config.yaml
dataset: "small renderings of single solids in any pose"
train_examples: 197500
tokenizer: "word"
encoder_depths: [2, 5, 2]
encoder_kernel_size: 3
decoder_mlp_ratio: 4
decoder_head_dim: 64
decoder_bias: "all"
residual_init: "zero_last"
muon_scale: "original"
warmup_steps: 200
weight_decay: 0.09
Rows from block 8 of the text decoder of a small image captioner, named by matrix and row number. Rows with one number belong to one neuron. Each number is 128 + 32 x the weight over its row's rms, rounded and kept within 0 to 255. All counts start at 0. After the name is the row's rms in percent of the matrix's.
After each neuron's rows are labels from the 100 texts, of 14976, where the neuron reaches its highest value: "fires on" is the input token at the peak. Only what is clearly more common there than usual is listed. The data: small renderings of single solids in any pose. In brackets: how many of the 100, against the usual share in percent.
# fc1: MLP up (decoder.blocks.8.mlp.fc1.weight, 768x192), inputs 0-191
# fc2: MLP down (decoder.blocks.8.mlp.fc2.weight, 192x768, transposed), outputs 0-191

fc1.352 071 [145 107 157 123 111  99 175 108 118 112 115 172  54 114 136 143  85 123 177 153 125 156 152 152 136 105 142 113 107 118 108 109 114 142 176 113 134 116 115 114 206 164 159 102 117 130 130 138  89 127 119  86 141 127 160 140 146 103 132  99 139 113 123 139 163 144 192 170 107 149 147  47 129 152 165 136  71 159  96 176 146 230 125  90 157 119 124 135 153 111 119 120  90 113 125 101 117 142 152 120 186 125 127 127 155 158 195 159 166 142 127  46  99 178 143 150 105  87 134 174 111 124 172 110 161 111 142 113  85 152 162 120 127 146 202  50 132 146 180 127 154 172 163 205  94 127 155 189 149 104 126 121 189 160 120 150 116  20 153 108 129 143 111 126 100 123 162 113 157 128 150 190 157 186 133 133 169 104 148  72 105  77 166 147 144 158 147 134  98 135 158  99]
fc2.352 067 [134 139  87 170 150 126 113 159 150 127 111 172  99  86 129  76 151 107 185 126 126 124  96 131 181 125 140  89 107 174 102  90 120 103  84 160 156 165  94 176  90 105 151 150 141 140 104 168  68  96 161 134 164 119 110 118 111 129  79 137 141 138 152 144 104 157  87 101  40 152 172 190 169  95 114 108 108 170  87 151 109 161 117 115 133 113  56 114 120 131 110  92  35 127 116  76  84  74  96 142  84 181 118 170  87 109 130 112 109 120 149 115 128 164 130 162  96 151 165 109 147  45 143 121 135 101 151  57 107 123  79 197 149 167  65 155 136 171 155 135 148 117 116 138 128  95 172 134 155  77 123 146 157  70 121 117 162 147 125 123  86 128 170 162 154 103  68 128 161 127  69  93 111  93 155 117 201 134 104 105 128 140 139 153 122 160 185 137 137 112 127 154]
fires on: "cog" (43 vs 0.6); "jack" (30 vs 0.6); "ball" (15 vs 0.6)

fc1.508 033 [109 138 119 171  99  68 104 156 166 109 114 107 115  97 136 164 110 156 148  51 128 159 160 133  89 116 134 127 152 114 189 179 155 119 139 147 158 117 110  76  29 124 137 174 102 108  74 142 102 129  64 140 160 152 145  92 176 142 162 130  84 147 193  95 112 132  96 109  76 103 168 160 148 113 133 111 166 107 152 161 137 146  73 119 103 127 100  94 124 165 106 102 155  90 144 157 168 144 132 104 133 136 111 205 119 106 148 116 128 192 147 125 126 119 139 171 111 138 144 129 106 120  99 118 142  86 140  75  78 115 177 130 165 115  93 131 145 154 101 106 111 140 108 109 199 133 152 171 108 119 118 119  73 138 204 161 139 123 103 127 158 144  74  66 146 167 138 131 148 100 160 120 103 116  95 122  95 145 142 154 161 255 158 128 146 134 173 178 151 175 153 141]
fc2.508 037 [ 97 125 126 159 158 159 129 150 101  87 161  84 194 170 125 100 113 153 144 176 126 145 104 102 109 129 153 161 146 138 150 123 141 198  91 109 124 197 161 155 148 140 137  97 146 153 163 120 118 115 116 160 159 132 113 175  89 129 120 122 163 139 116 155 137 130 183 180 113  97 112 116 154 138  65 109 188 137 120  74 109 123 169 173 167 173 143 109 117  92 169 131 198 193 141 123 106 119 110 157 119 135 145  84 149 140  60 131 140 104 126  81 189 111 154 107 144 110 177 122  65 107 139 199 157 140 142 153 126 125 122 138  97 105 139 147 101 140 106 103 117 101  69 154 149 109 140  25  96 211 169  77 116 131 144 120  77 103 171 145 138 104 158 105  94 126 116 124 148 144 126 102 177 161  44 153  81 169 174 156  86  88  95 120 180 132 108  72 167 118 145 103]
fires on: "blotchy" (46 vs 1.4); "striped" (12 vs 1.5); "dotted" (8 vs 1.4)

fc1.618 147 [123 189 123  82 128 148 195 164  61 157 175  80 171 175 154 108 165  66 101  78 153  99 122 154 164 155 119  97  95 128 162 119 176 118 134  91 156 144 109 144 123 153  89 177 117 149 102 159 137 132 120 146 164 132 160 110 199 153 182 179 109 106 170 158 144 135 212 140 134 144 161 126 112 143 167 194 108 151 105 164 111 115 152 132 128 155 118  68 128 157 105  87 105 144  92 116  72 162  76 109  99 153 121 172 137 137 174 155 151 130 171  82 147  96  92 136 123  76 147 147 127  88 129 143 127  60  88  93 127 103 130 129 160 117 128  85 125 154 121 155  78 107 168 150  95 133 169 118 115 141 147 133  58 201  90 168  82 101 129 149  93 145 120 151 138 104  87 110 137 187 101 171 165 169 146 147 148 145 184 147 129 161 151 140  90 132 180  84 158  94  87 139]
fc2.618 149 [133  67 120 117 120 157 127 141  88 150  42 102 114 129 188 149 102 120 178 117 154  98  86  85 113 159 122 103 140  85  93  63 126 101 150 128 118 128 178 136 123 136 120 116 155 111 125  93 144 133 144 136  79 101 149 104 128 125 183 149  99 140 155 111  77 155 108  52  64 144 140 198 166 120 136 142 113 132 149 103 175 123 112 122 168 137 151  89 147 125  78 111 119 140 146 113 148 128 137 201 112 154 135 178 145 135  79  29 170 127 122 129 111 107  49  92 106 132 137  71 133 144 174 129 118 152 161 137 185 110 141 166 160 163 111 124 106  73 191 103  74 128 128 153 101 160 173 151 110 163 110 111 124 133 100 162 220 112 136 150 108 119 167 124 159 152 125  88 101 172 148  53 125 140 109 171 129 161  82 146  62  79  93 125 143 127  67 128  88 115 133 123]
fires on: "cog" (28 vs 0.6); "dodecahedron" (14 vs 0.6); "disc" (7 vs 0.6); "tube" (7 vs 0.6)

fc1.398 048 [119 173 182 142 134  92 142 166  71 161  87 117 135 113 105 110 137 126 150  88  99  64 112 142  91 146 144 144 161 145 146 101 142 150 139 108 139 149 129 138 173 105 206 149  49 121 146 136 121  56  73 134 147 156 135 151 216 122 174 212  82 122  85 120 157  76 105 168 175 170 160  88 107 136 144 103 126 170 104 163 128 165 134 147 155 138 115 164 162 164 124 130  79  83 140  64 118 152 123 101 165 163 197 118 105 184 153 137  78 143 165 161 146 136 115  73 180  89 131 102 164 111 106 150 104 148 102 136 148 180 122 144 124 136 124  79 110 128  59  95  86 153 176 158 191  89 152 127 113 109  90 114 168 116 112 169 163 106 101 113 123 131 114 100  88  81 123 116 124 145 124 119 201 158 151 170 130  86 125 114  92 130 133 154 108 108 151 179 118 167 145 143]
fc2.398 053 [130 110 187 188 183 161 200 129 153 128 146 168 135  99 130 142 101 126  71 169 122 158 129 109  87 151 210 111 168 107  90 162 103 148  89 144 134  94 124 138 105 130  93 153 144 120 123 145  85 159 104 121  87 118 118 125 121 164 127  79 137 203 122 101 100 131 131 156 150 123 117 165 154 115  99 128 157 101 132 112  73 174 100 119 157 168 150 176 108 136 109  62  97  72 116 123 107 133 104 118 141 188  76 136 188 155 135  97 141 118 105 110 110 121  90 164 106 138  99 134 176 124  75 150 160  81 101 134 167  55  78 128 137 112 100  93 157 170 212 131 165 131 108 158 140 119 102  65 171 116  75 187  54 115 188 139  95  93 184 125 125 135 140  78 108 166 131 179 152 100 154 131  82  60 156 135  94 137 114 145 186 120 125 113 137 125 115 152 149 150 139 108]
fires on: "metallic" (19 vs 4.8); "glossy" (18 vs 4.8); "matte" (14 vs 4.7)

fc1.186 048 [110 102 144 137  75 100 173 102 132 125 159 174 139 118 185 150 115 135 159 130 169 113  59 188 159 108 124 131 167 182 110 143 140 133 161 156 134 117 103  88 155 130 118  99 126 145 119 136  59 132 107 127 114 190  70 114 153  99 114 108 169 122 136 137 155 100 112 101 150  94 125  90  72 151 171 170  92 169  83 132  79 115 118  93 197 150 214 144 195  91 103 117 123 113  91 145  82  98  85  69 113 165 174  88 143 118 110 161 115 136  81 166 112 164  88 107 119 142 109 190  89 138 152 157 125 103 130 122 168 114 188 154 120 144 134 140 123 135  71 132 119  82 198  88  52 143 126  82 165  97 153  93 148 145 162 119  88 135 102 123 139  75 109 155 139  96 117  86 122 143 121 161 144 158 118 158 108 163 145  87 124  47 158  93 133 124 137  80  82 152  75 110]
fc2.186 055 [119 121 155  91 128 133  57 103  79 131 119 157 145 137 112 128 106 188 103 124 105 106 142  56 147 156 123 127  93  91 140  89 145 158 102 132 143  80 145 119  96 146 174 128 132 112  96 113 155 196 101 149 113  75 145 110 114 158 136 154  93 173 184 177  83  78 157  77  94 161 106 168  92 151  95 136  31 110 133 154 114 157 137 123 113 110  46 125 102 131 110  71 143  87 155 118 118 129 126 136 138  94 197 136 147 146 143 124 123 116 158  93 134 107 141 185 121 162 123  99 186  85 108  90 106 146  96 112 123 176 122 130  93 130 128 126 138 113 250 137 153 148  81 102 123 150 144 179  84 132 139 210 160  94  93 184 174 114 158 123 120 138 134 145 112 116 167  77 168 100 125 181 132  77 166 108 144  81 167  79 148 173 125 120 122 116  96 144 103 137 104 164]
fires on: "cog" (23 vs 0.6); "jack" (22 vs 0.6); "ball" (16 vs 0.6); "spring" (10 vs 0.6)

fc1.228 054 [138 142 180 154 119  99  95 106 112 141  91  73 148 107 158 195 129 127 120 173  54 103 154 124  79 116 131 134 141 182 117  91 132 161 138 127  97  91 175 136 168 128 175 114 129 135 124 148 184 163  67  95 129 129 120 145 147 138 149 200 119 150 120 130 143 138  98 139 203 107 130  61 117 170 169 151 168 115 102 143  99  92 120  80 136 139  80 145 150  75 155  35 111  89 109 101 147 120  98  99 159 124 152 150  65 101 134  89 127 106 148 153 106 105  99  94 145 120 122 165 141 129 111 149  82 120  79  50 102 151 176 119 141 102 133 122 120 114 146 134 181 153 198  88 163 149 129 134 150  84 103 159 159  95  99 122 233  71 123 119 164 144  67  53 116 128 144 140 126 126 125 152 133 170  90 155 149 138 147 152  89 118  98 138 164 117 149 184 151 136 169 167]
fc2.228 057 [132 125 184 163 118 126 109 154 155 118 117 118 106 218 120  99 151  92 181 173 145 147 111  88 114 147 131 120 114 156 135 108 147  85  84 148  95 132 122 106  99 150  80 161 104 127 121 113  76 169 156 162 110 126 137 158 139 114 130 114 155 137 125 109 139 168 133 110  78 173 135 175 159 120 153 187 149 146 124 151 164 163 177 119  69 142 176  97 117 135  96 136  92 115 164 183 208 172 141  81 133 172 128 121  71  89  56 111 124 168 107 176 101 154 113 199 138 115 171 120 109 156 177 148 159  83 187 147 108  69  66 141 176 160 159 109 184 132 143 138 172 114 133 155 126 184 101 108 128 147 182  86 124 177 140 163  85 122 142 138  90 141 104 118 150 134  55 186 136 132 171 109 145  82 116 159  95  78 149 106 115 132 119 102  76  99 130 168 144  76 169 121]
fires on: "blotchy" (23 vs 1.4); "glossy" (22 vs 4.8); "dotted" (10 vs 1.4); "checkered" (7 vs 1.4)

fc1.716 045 [ 84 130 115 109 147 143 187 158 140 105 112 151 138 123 120 125  91 162  96 125 129 106 153 162 133 130  84 185 123 166  75 136 152 115  85 147 150 162 104 143 129 127 145 129  34 113 119 161 133  91 123 180 184 124 125 150 158 100 167 152  87 123 115 120 136 145 109 152 135  82 145 149 143 130 155 129 152  87 140 196 123 143 127 119 200 145  86 187 141 151 158 132 123 126  71 134 104 168  84 113  44 177 164 168  82 149 184 108  83 135 148 112 152 154 164 146 110 133 145  21 151 133 142 107  95 151 157 102 140 162  69 101 185 140  56 149 123 130 134  91 129 202  81  88 178 119 114 138 110  91 127  98 162 116 139 150 123 121 105  78 104 113 108 143 110 160  97 102 118  72  45 154 150 201 145 132 155  95 190 153  98 134 158 166 126 103 162 134 107 120 102 128]
fc2.716 049 [168  92 153 155 113 159  46  88 144  98 180 138 139  99  94 137 135 127 133 126 102 136 104 122  89 135 140 153 111 152  98 159  97 107 173 159 145 131 151  96 110 116 114 136 122 104 104 115 214 152 125  74 154 145 106 169 161 111 110 148  86 133  64 104 155  89 154 103 172 156 164 119 176 122 105 108 182 158 148 138  78 160 130 133 122 153 133  67 123  32 158 126 158 142  50  96 187 143 117 149 195  98 130 111  90 129  79 105 129 104 155 197  92 185 105  93 126 143 101 181  59  83  86 162 169 146 148 120 126 134 156 175 141 116 201 123 126 181 155 128 182 143 121  52 113 128 154  92 142 124 174 132 157 131 149 115  97 158 174 130 127 130 127 102  91 152 152 130 139 106 160  85 131  69 100 191 151 110 145 138 134 114 122 125 110 151 110 105 123 199 123 159]
fires on: "star" (63 vs 0.6)

fc1.625 039 [ 79 144 114  81  55  93 137 151 156  67  83 118 135 165 101 125 128 155 135  46 104 122 101  80 127 138 143 110 106 157 108 116 155 172 109 131 115 157  99  91 105 163 171 173 120 138 101  95 138 149 128  76 111 115 174 107 155 151 112 110 171 165 125 162 141  99 133 122  50 118 140 175 154 143 130 143 113 133 126 115 144 113 155 121 134 166 162 153 133 165 201  73 125 117 185 143 122 172 112  93 172 133 144 159 116 206 111 176 139 149 122 109 137 129  85 187 141 184 150 129  90 137 136 140 111 116 179 135 146 131  93 147 130 128 141 154 125 133 137 133 102 119 116  71 122 125 133 198  95 134 139 138 159 152  47 185 238 119 156 111 119 103 175 120  99 109 169 115 103 123 159 149 128 163  42 147 120 111 115 116 100 188 134 147 120 192  99 115 170 198 173 169]
fc2.625 047 [115 157 145 140 100 114 145 125 159 157 132 111 136 107 164 134  90 173 186 138 125 166 125  97 142 199 167 166 127 125 108 113 118 110 145 108 134 165 107 101 124 113  51 124 142  96 147 120 142  60  73 163 166 124 106  91  98  71 145 134  92 126 141  77  76 188 147 182 220  92 174 136 127 116 110 164 171 119 127 160 145 104 110 107 114 124 109 116 120  98  98 160 125 146 163 132 127 105  69 125 103 159 122 130 144 150  89 112 118 147 181 151 206  90 131 146  65  84 129 114  96 165 187 142 134 153 142  81 148 113 120 117 146 151 166 146 159  81 157 130 128 145 141 136 109  74  94 126 128  88 104  78 151 128 159 145  98 100 122 206 103 100 186 105 142 153 149 159 116 159 148 129 119  62 161 122 108 107 176 190 164  68  94  83 129 211 137 121 213 133 145 124]
fires on: "cog" (53 vs 0.6); "jack" (23 vs 0.6); "torus" (10 vs 0.6)

fc1.3 063 [ 74 105 170 156 139 145 133 146 132 180  86  90 168 194 160 186 121 130 118  83  90 139 138 130 122 161 118 133 117 142 105 111 111 147 126 102 171  79  91 119 192 146 174  88 139 119  77 219 197 158 176  82 143 132  64 130 161  89  87 166 169  74 125 185 160 125  98 120 125 143  95 106 121 115  80  58  99 140 138 126 143 151  62 150 130 120 157 141 107 147 155 101 144  99  88 124  82 131 129 134 107 176 163 111 177 159 127  88 176  33 181 115  86  82 102 178 136 155 143 110 131 163 133 102 116 101 158  96 126 119 145 117 143 145 133 171 137 109 111 164 132 161 113 163 105 116 132 164 125 126 150 111  84 147 104 142 155 157 118  88 102 107  96 147  98  74 121  99 112 138 134 103 184 148  66 158 110 137 139  81  64 149 189 146 122  83  78 124 143 150 148 115]
fc2.3 070 [138 125 196 124 100 106 105 178 111 136 127 191 147  97  60 131  93 104 133  43 105 129  83  94 120 156 148 123 163 130 113 115 212  88 107 149 144 125 184 183  71 118 166  83 119 140 141  48 128 123 139 125 119 161 179 134 143 162 162 130 142  86 126 145  51  88 125 157  96 162 108 129 107 118  96 146 170 129  67 127 128 136 121 132 107 153  82 104 148 124 157  99 147 139 156 152 163  91 100 122 144 122 101 127 126 111 152 107 161 159 164  73 137 140 151  81 109 139 139 121 146 135 150  87 155 183  72 173 122 111 116 157 110 127 122 129 143 160 162  30 195 117 176 144 161  86  84 124 185 143 140 151 136 101 104 159 147 101  87 140 159 128 176 161 122  65 150 141 141 111  69 128 111  79 166 147  97  96  77 185  99  97 131 113  73 149 130 150 162 122 129 180]
fires on: "cog" (13 vs 0.6); "frame" (12 vs 0.5); "spring" (11 vs 0.6); "disc" (10 vs 0.6)

fc1.429 095 [107  86  94 106 118 146 128  99 150 135 204 128 124  68  39 192 100 133 146  84 143 133 148 106 129 142 122 143 114 118  63 173 130 150 109  83 127 147 141 104 106 119  88 121  99 122 191 129 141  94 100 135 162  86 164 117 128 114 119  90 130  83  78 142 107 105 140 141 111 132 130 108 156 166 131 132  96 131 118  84  97 123 168 122 117  74 152 169 107 162  96 181 126 123  72  91 104 153  38 116 141 137 125 128  75 167 197 154 129 183 135 166 102 163 139 161 117 149 113  95  73 109 166 119 144 134 103  89 116 208 124 169  88 119 167 129 157 116 145 115  88 199 145 182 113 148 127 136  95 141 138 104  70 169 121 164 153 148  79 119  86 126  81  74  91  50 120 109 129 112 189 124  90 182 137 183 169  95  82 123  77 147 102 117 143 108 119 149 139 144 112  99]
fc2.429 115 [ 81  98 119  85 111 111 166 105  49 117  96  81 106 175 164 134 140 169 123 114 140 102  66 204 114 156 175 100 126  87 148  51 119 129 135 102  84  75 129 122 110 140 113 176 123 118  50 116 124 114 172 100 126 171 101 135  95 127 106 156  92 152 154 161  84 136 139 121 130 162 146 124  99 184  91 149 186 117 117 211 119 159 112  84 120  87 170 117 121 113 183  83 147 172 136 174 164  53 145 109 115 159 163  96  83 156 158 155  56 141 100 136 107 155 125 113 102  86 111 144  89 156 131 150  86 141 127  94  96 160 158 120 153 121  90 160 146 100  96 118 146 143 106 107 107 122 158 167 116 150 147 143 119  99 158 122 137 134 182 182 156  52 119 133 146  85 139 173 132 180  84  98 150  85 128 187 123 160 105 100 122 122  65 117  83 122 138 148 106 141  90 121]
fires on: "star" (91 vs 0.6)

fc1.735 045 [174 153 105 176 131 139 142 111  54 103 134 145 125  83 143 145 165 138  57 113 174  19 132 140  58 157  92 147 122 152 202 128 143 159 130 109 134 115  94 160 145  65 126 116 158 115 117 109 153  98 132  58 138 136 197 104 141 105 107 198 132 135 113 123 109 104 114 156  56 146 130 151 146  88 115 177 131 150  78 148 128 133 138  98 137  82  95  90 197 110 132 121 109 139 150 118 131 146  98 222 111 171 184 117 107  90  96 140 153  81  92 172 128 123 183  97 158 131 139 129 174 141 102  95 100 110 134 113 175 124  80  77  49  81 119 108  94 123 118  68 142 145 124 112 177 177 126 100 156 110 140 117 114 126  95 162 143  83 134 140 106 150 166 137 125  89  97 143 115 146  90 140 115 176 114 149  75  86 126 134  96  63 115 122 122 152 125 101 109 139 131 113]
fc2.735 046 [127 107 111 128 105 141 131 130 196 181 120 166 101 174  92 133 134 105 101 197  98 169 179 151 123 140 150 143 114 142  75 119 144 115 118 154 135 146  81 110 113  95 109 155 114 132 130  95 116 206 123  82 108 121  93  76 139 108 152 119 126 143  94 161 121 150 147  95 227 159 109 158 136 136 148 100 139  81 161 113 149 146 133 123 117 138 137 121 116 117 145  69 120 139 125 169  77 179 114  33 147 126  80 158 192 190 142 102 150 188 211 117 138 125 142 118 139 130  84 128  88  85 110 133 116 104 154 140 134 153 164 107 102 166  70  96 173 148 130 133  44 168 117 123  54  91 139  73 151 124 132 143 162  82 152  86 171 137 132 150 152 116 100  95  97 173 106 138 174  73 159 116 179  81 128 153 134  94 189  88 156 167 118 156 124 148 117 174 104 113 123 114]
fires on: "chain" (100 vs 0.6)

fc1.748 089 [131 118 183 111 114 125 136 103  99 141 109  96  94  66 132 241  67  90  85 127 250  77 151 108  88 137 188 230  92 188 140  72 103 144  73 131 134 119 125 134 126 168 176 192 142 143  82 157 114 145 119  67 111 141  60 101 133 124 121 121 132  96 154 145 143 105 100 131  77 129 119  99 100 144 120 159 149 142 147 131 138 193 133  98 178 118 107 110 132 169 171 128  71 114 125  98 127 132 135 132 193 184 151 157 113 101 125 131  44 144 153 139 152 146 134 114 161 116 127 118 134 137 122 124 140  95  74  91 128 144  68 119 121  96 110 134 118 150  93 150  97 161 129 160 124 152 119 125 140 143 166 106 127  71 132 100  80 109 119 136 139 102 161 136 101 102 123 181 119 166 148 121 150 172 102 170 176 137 138  64 113 115 137 122  95 118 165  98 125 136 132 123]
fc2.748 077 [140 117 131 116 161 156 103 177 136  90 136 103 130 134 125  72 146 140 182 118  18 140 138 127 137 120 186 129 148 181 179 183 162 107 147 121 132 133 147 130 138 117  83 149 123 107 111 155 122 120 138 108 157 147 118 140 173 109 203 112 139 187 156 123 122 180 128  91 130  71 146 189 129 151 143 105 120 157 128 115 150 102 179 136 220 145  72 168 140 130 169 126 172 154 154  73 127  81  97 204  67 101 104 127 194 169  98  87 189 129 129 113 131 124  62 114 107 122  97 107 136 139 148 176 128 155  86 168 126 132 130  90 128 156 113 165 152 182  90 126 174  96 129 181  51 111  94 192  96 130 105 153 137 182  73 138 106 103 148 112 123 125 147 124  88 146 112 131 155 114 116 163  97 149 131 198 128 100 139  77 138 169  88 154 132 115 147 110 145 122 132  98]
fires on: "blotchy" (69 vs 1.4); "striped" (14 vs 1.5)

fc1.460 079 [123 112 111 106 152  92 133 113 150  79 179  90 151 116 111 125 130 143 236 128  82 110 161  97 111 117 126  94 140 152 167 110 151 191 146 134 141 125 142 144 147 147 164 111  86 126 105 198 135  74 124 100 160 167 142  95 113 151 157  93 161 190  95 141 209 128 134 156 113 145 143 218 200 135 155 163 135 167 123  88 150 159 166 139 174  98 190 166  98 117 127 117 102 113 154  81 154  98 192 179 111 146 139 143 133 141 158 100 115  71  85 138 157 107 154 142 157 133  79 120  73 139 106 142 120 138 144 103 164 128 142 129  34 160 143 116 137 143 124 104  74 136 112 124  63 114  88 172 132  44 140 147 158 165 114 155 154 140 115  98 146 187 136 193 124  71 113 129 115 142 114  92  89 163 120 135 111 175 130 174 109 142 142 172 123 151 102 118 118 112 111 170]
fc2.460 088 [129 147 112 155 146 108 157 155 117 125 122 159 127 107 123  96 103 158 125 126 150 168 175 129 171 138  95 116  76 140 141  96 144  88 196 116 176 116 105 125 114 117  57 140 168  65 143  76 119 147 146 118 158 126 180 158 158 131 135 148 139  69 136  99 122 134 118 196 162  72 139  98 185  82  72 139 157  75 144  97 164 165 115  98  95 123 119 204 143 113 107 108 108  69  81  86 106 120  91 114 182 156 199 116 156 100 140 110  88 173  97  87 131 119 136 102 131  72  86 113 127 178 101 169 153 134  98 107 156 155 115  83 162 149 105 143 108 108 145 133 117 138 169 153 189 118 118 147 130 157 106 202 139  68  98 203 143 140 176 132  98 150 195 103 125 162 115 185 160  43 128 129  88  87 104 115 140 145 178 112 156  96 130 141 125 131 155 117 123 143 109 185]
fires on: "metallic" (48 vs 4.8); "glossy" (10 vs 4.8)

fc1.317 048 [154  68 155 112  81  89 124 138  95 202 120 137 140 140 145 156 136 130 137 195 118 166 128  55 104 148  77  85 101 141 172 116 194 137 149 129 123  78 122 122 216 173 102 147 104 120 103 115  93 141  97 112 111 152 131 131 163 104 119 109 181 118 138 121 175  96 165 126 127 140  76 186 178 174 163 165 141 191  87 138 104 154 137 181 195 101 134 127 111 124 138 130 104 121  92 107  70 126 111 141 111 127 120 123 123 113 143 140 130 198 185 136  65  82 159 131 155 113 114 133 100 150 112  97 103  81 102  85 139 115 125 109  93 174 122  97  75 126  54  82  99 122 147 112 113 131 161 147 148 166 142 108 110  85 129  88  98 162  97 141 112 166  99 160 187  77 144 122 148 126 107 131 139 127 150 191 126 150 167  85 164  55 117 132 136 141  84  83  62 121  79 100]
fc2.317 048 [111 143 177 126 152 170  87 168 140 141 122 193 146  87 127  83 126 163 158  92 146 125 106 186 102 136 162 126 187 137 202 142 134 145  82  61 147  75 148 136  86 153 168 174 139 155 112 130 117 172 153 153 167 104 120 102 116 154 173 128 115 145 160 149 108  96 117 127 146 175 175 127 124 111 107 112 142 102 186 126 139 152 131  72  69 130  46 111 141 130 101 131  96 129  95 128 145 143 154 131 127  83 177 120 125 138 124 142 117 134 157 123 173 197 167 149 110 150 146 115  86 153 159  80 127 136 157 121  85 196 112  43  81 116 211 125 149 117 233 151 150 126 137 162 130 191 123 110 128 142  84 137 142 111  81 178 143  91 142 148  84 108 162  82 132 139 145 122 120 117 212 138 155 162  97 126 130 121 129 137 117 159 129 171 169 171 156 129 110  68 120 158]
fires on: "chain" (32 vs 0.6); "twisted" (28 vs 0.6); "red" (9 vs 1.3); "yellow" (8 vs 1.2)

fc1.23 103 [ 91  86  86 135 125 106  97 110 136 111 109 154 127 169  81 143 124 121 158 154 104 122 156  54 109  87 105 162 129  64 153 162 129 215 102  86 198 116 123 171  87 182 180 181 116  90 136 168 127  81 132 108 170 103 160 125 126 198 129 126 158 122 113 150 145 125  96 136 141 140 142 127 180  67 139  84 223 150 148  78 139 127 121 141 135 120 124  76 124 183 151 120 124 130 173 113 121 132 139 115 109 179 180 150 169 112 147 143  70 114 112 103 134 166  96 126  90 124 129 147 110  68 129 118 173 108  74 130 163 114 138 138  96 123 159 140 126 155  95 170 109 176 132  78 125 160 167 130  83 120 129 159 160 116  83 177 152 150 118 167 159 129 175 170 166 118  86 160 139 143  59  90 158 125 135 173 159 126  78 137 104 216 133 146 106 162 124  93 155 165 146 167]
fc2.23 091 [179 179 177 113 164 112 101 122 160 131 124 166 126 139 144  96 135 117 103 167 204 143 136 208 148 124 119  86 152 157 104 122 119 127  75 142  92 138 185 205 142 118  92 122 150 155 156 140 118 136 106 144 148 199 139 130  96 119 101 104  96 102  79 108 122 144 105 177 188 122 163 138  76 132 148  92 112 111 165 102 129 129 169 113 126  85 146 180 150 161 154 153 193 174 124  88 102 158 147  96 189 154 112 119 174 131 133 104 204 164 155 134 133 125  99 132 128  54 140  89  94 234 140 151 111 131 133  81 102 151 145 158 131 109  73 131 158  95 151 133 147 125 121 148 109  89 183 157  98  97 170 148 127 155 154  98 161 119 114  61 139 139  83 107 150  87 178 121 116 117 166  74 147 153 121 141 152 133  78 159  60  51 110 122 128 109 108 140 159 159 133 129]
fires on: "blotchy" (31 vs 1.4); "checkered" (8 vs 1.4)

fc1.753 078 [132 113 115 161 153 152 133  89 106 140 101 115 148 155 139 161  85 130  83 139 197  58 137 140 116 157 144 106 114 189  64  84 130 137  70 164 195 126 135 137  67 139 197 148 131 125 125 205 161  90 148  71 113  94 146 127  90 196 123  99  76 134 164 140 136  93 122 120 133 181 145  71 170 138  95 129 130 149 175 153  81 140 113 125  94 151 132 123 144 177 117 168 170 143 103 135  94 128 129 123 157 121 129 119 207 122 143 159  40  91 127 103 123 156 148 131 128 139 149 170 156 174  93 136 158 174 134  73  85  70 143 126 131 131 136 128 105 122 135 126 108 144  92 150  64 136 139 133 134 123 157 143 147  73 132 128 106 151 128 139 105 134 116 100 122 112  94  92  87 140 137 130 168 201 153 154 142 105 169  75 110  95 106 106  72  99  84 177 127  92  39  71]
fc2.753 073 [ 84 151 119  86 144 169  78 145 104 107 187 111 176  69 147 124 142 101 104 145 123 135 141  90 137 147 162 131 139  89 130 115 117 128 148 149 154 130 156 139 146 110 128 140 113 102 148 104 116 131 137 137 186 110  59 140 221 115  98 110 150 154 142 152 120 151  95  45  50 150  93 157  85 150 103 138 137 164 124  80 156  93 159 132 201 138 181  75 154 138 140 172 159 120 158 120 143 130 152 111 134 101  94 127 114  96  97 195  87 129 101 191 124 130  95 109 114 102 137 128  96  86 155 126 179 168 110  93 126 133 104 131 139 212 106  94  72 163 176 133 133  59 144 173  99 116 131  85 145 154  73 163 129 144 126 132 101  77 100 103  85 152  84 107 125 135  94 189 173  67 173 141 115 133 144 131 143 184 107 170 125 146 163  93 140 135 162 165  63  74 117 120]
fires on: "blotchy" (27 vs 1.4); "checkered" (27 vs 1.4); "dotted" (17 vs 1.4)

fc1.178 074 [ 77 143 213 130 129 189 195 160 145  87  94 162  71 125 109 127 138 133 120  68 197  99 156 170  94 151  90  81  75 201 141 135 144 160 154 120 143 120 156 133  96 137 167 134 129 138  86 112 169 135 130 115 114 180 131  96 151  96  88 155 136 141 114 147  98  63 104 167 126 165 138 133 142 211 148 128  93 126  95 171 166 172  39 151 123 146  88 141 118 109 139 114 128 113 148 116 108  84 119  73 119 139 185  81 131 125  82 138 155 168 179 115 144 108  72 117 124 158 107 151 188 132 143 153  87 100 127  78 183 156 130  93 130 118 164 168 141 104  63 139 128 113 111 130 126 125 150 109 100 127 129  97  86 115  88 104  74 136 190 165 136  78 134  86 100  79 165  94 143 145 136 145 124 134  82 176 142 144 120 115  77 137 165 148  80 158 108 131 107  80 123 142]
fc2.178 086 [127 128 131  76 163  90 121 165 145 137 122 113 138 167 152 126 118 151  90 115  88 149  86  53 133 174 186 157 169  90 114 117 136 134 144 171 107 159  98 103 140  80 111 114  92 117 193 127 151 137  90 120 147  79  77 181 140 155 124 132 129 140 130 181 152 147 188  94 153 154 101 139  97  98 119 141 104 124 161  96  92 126 203 193  47 134 155 145 174 150 130 110 134 113 162  83  93 126 115 123 134 100 143 123 161  44 183 129 147 103  92 105  93 112 140 183 130 168 144 143 121 126 177 126 120 174  80 114 152 102 123 105 125 163 134  83 154 134 188 117  89 112 131 162 181 156 183 178 128 145 132 103 119 168 209 133 137  99 123 190  93 148 147 131  64 185 171 146 159  94  95 101 165  95 114 163 145 167 141 210 141 112  93 127 106 111 109  90 108 140 137  98]
fires on: "star" (42 vs 0.6); "bumpy" (24 vs 0.6)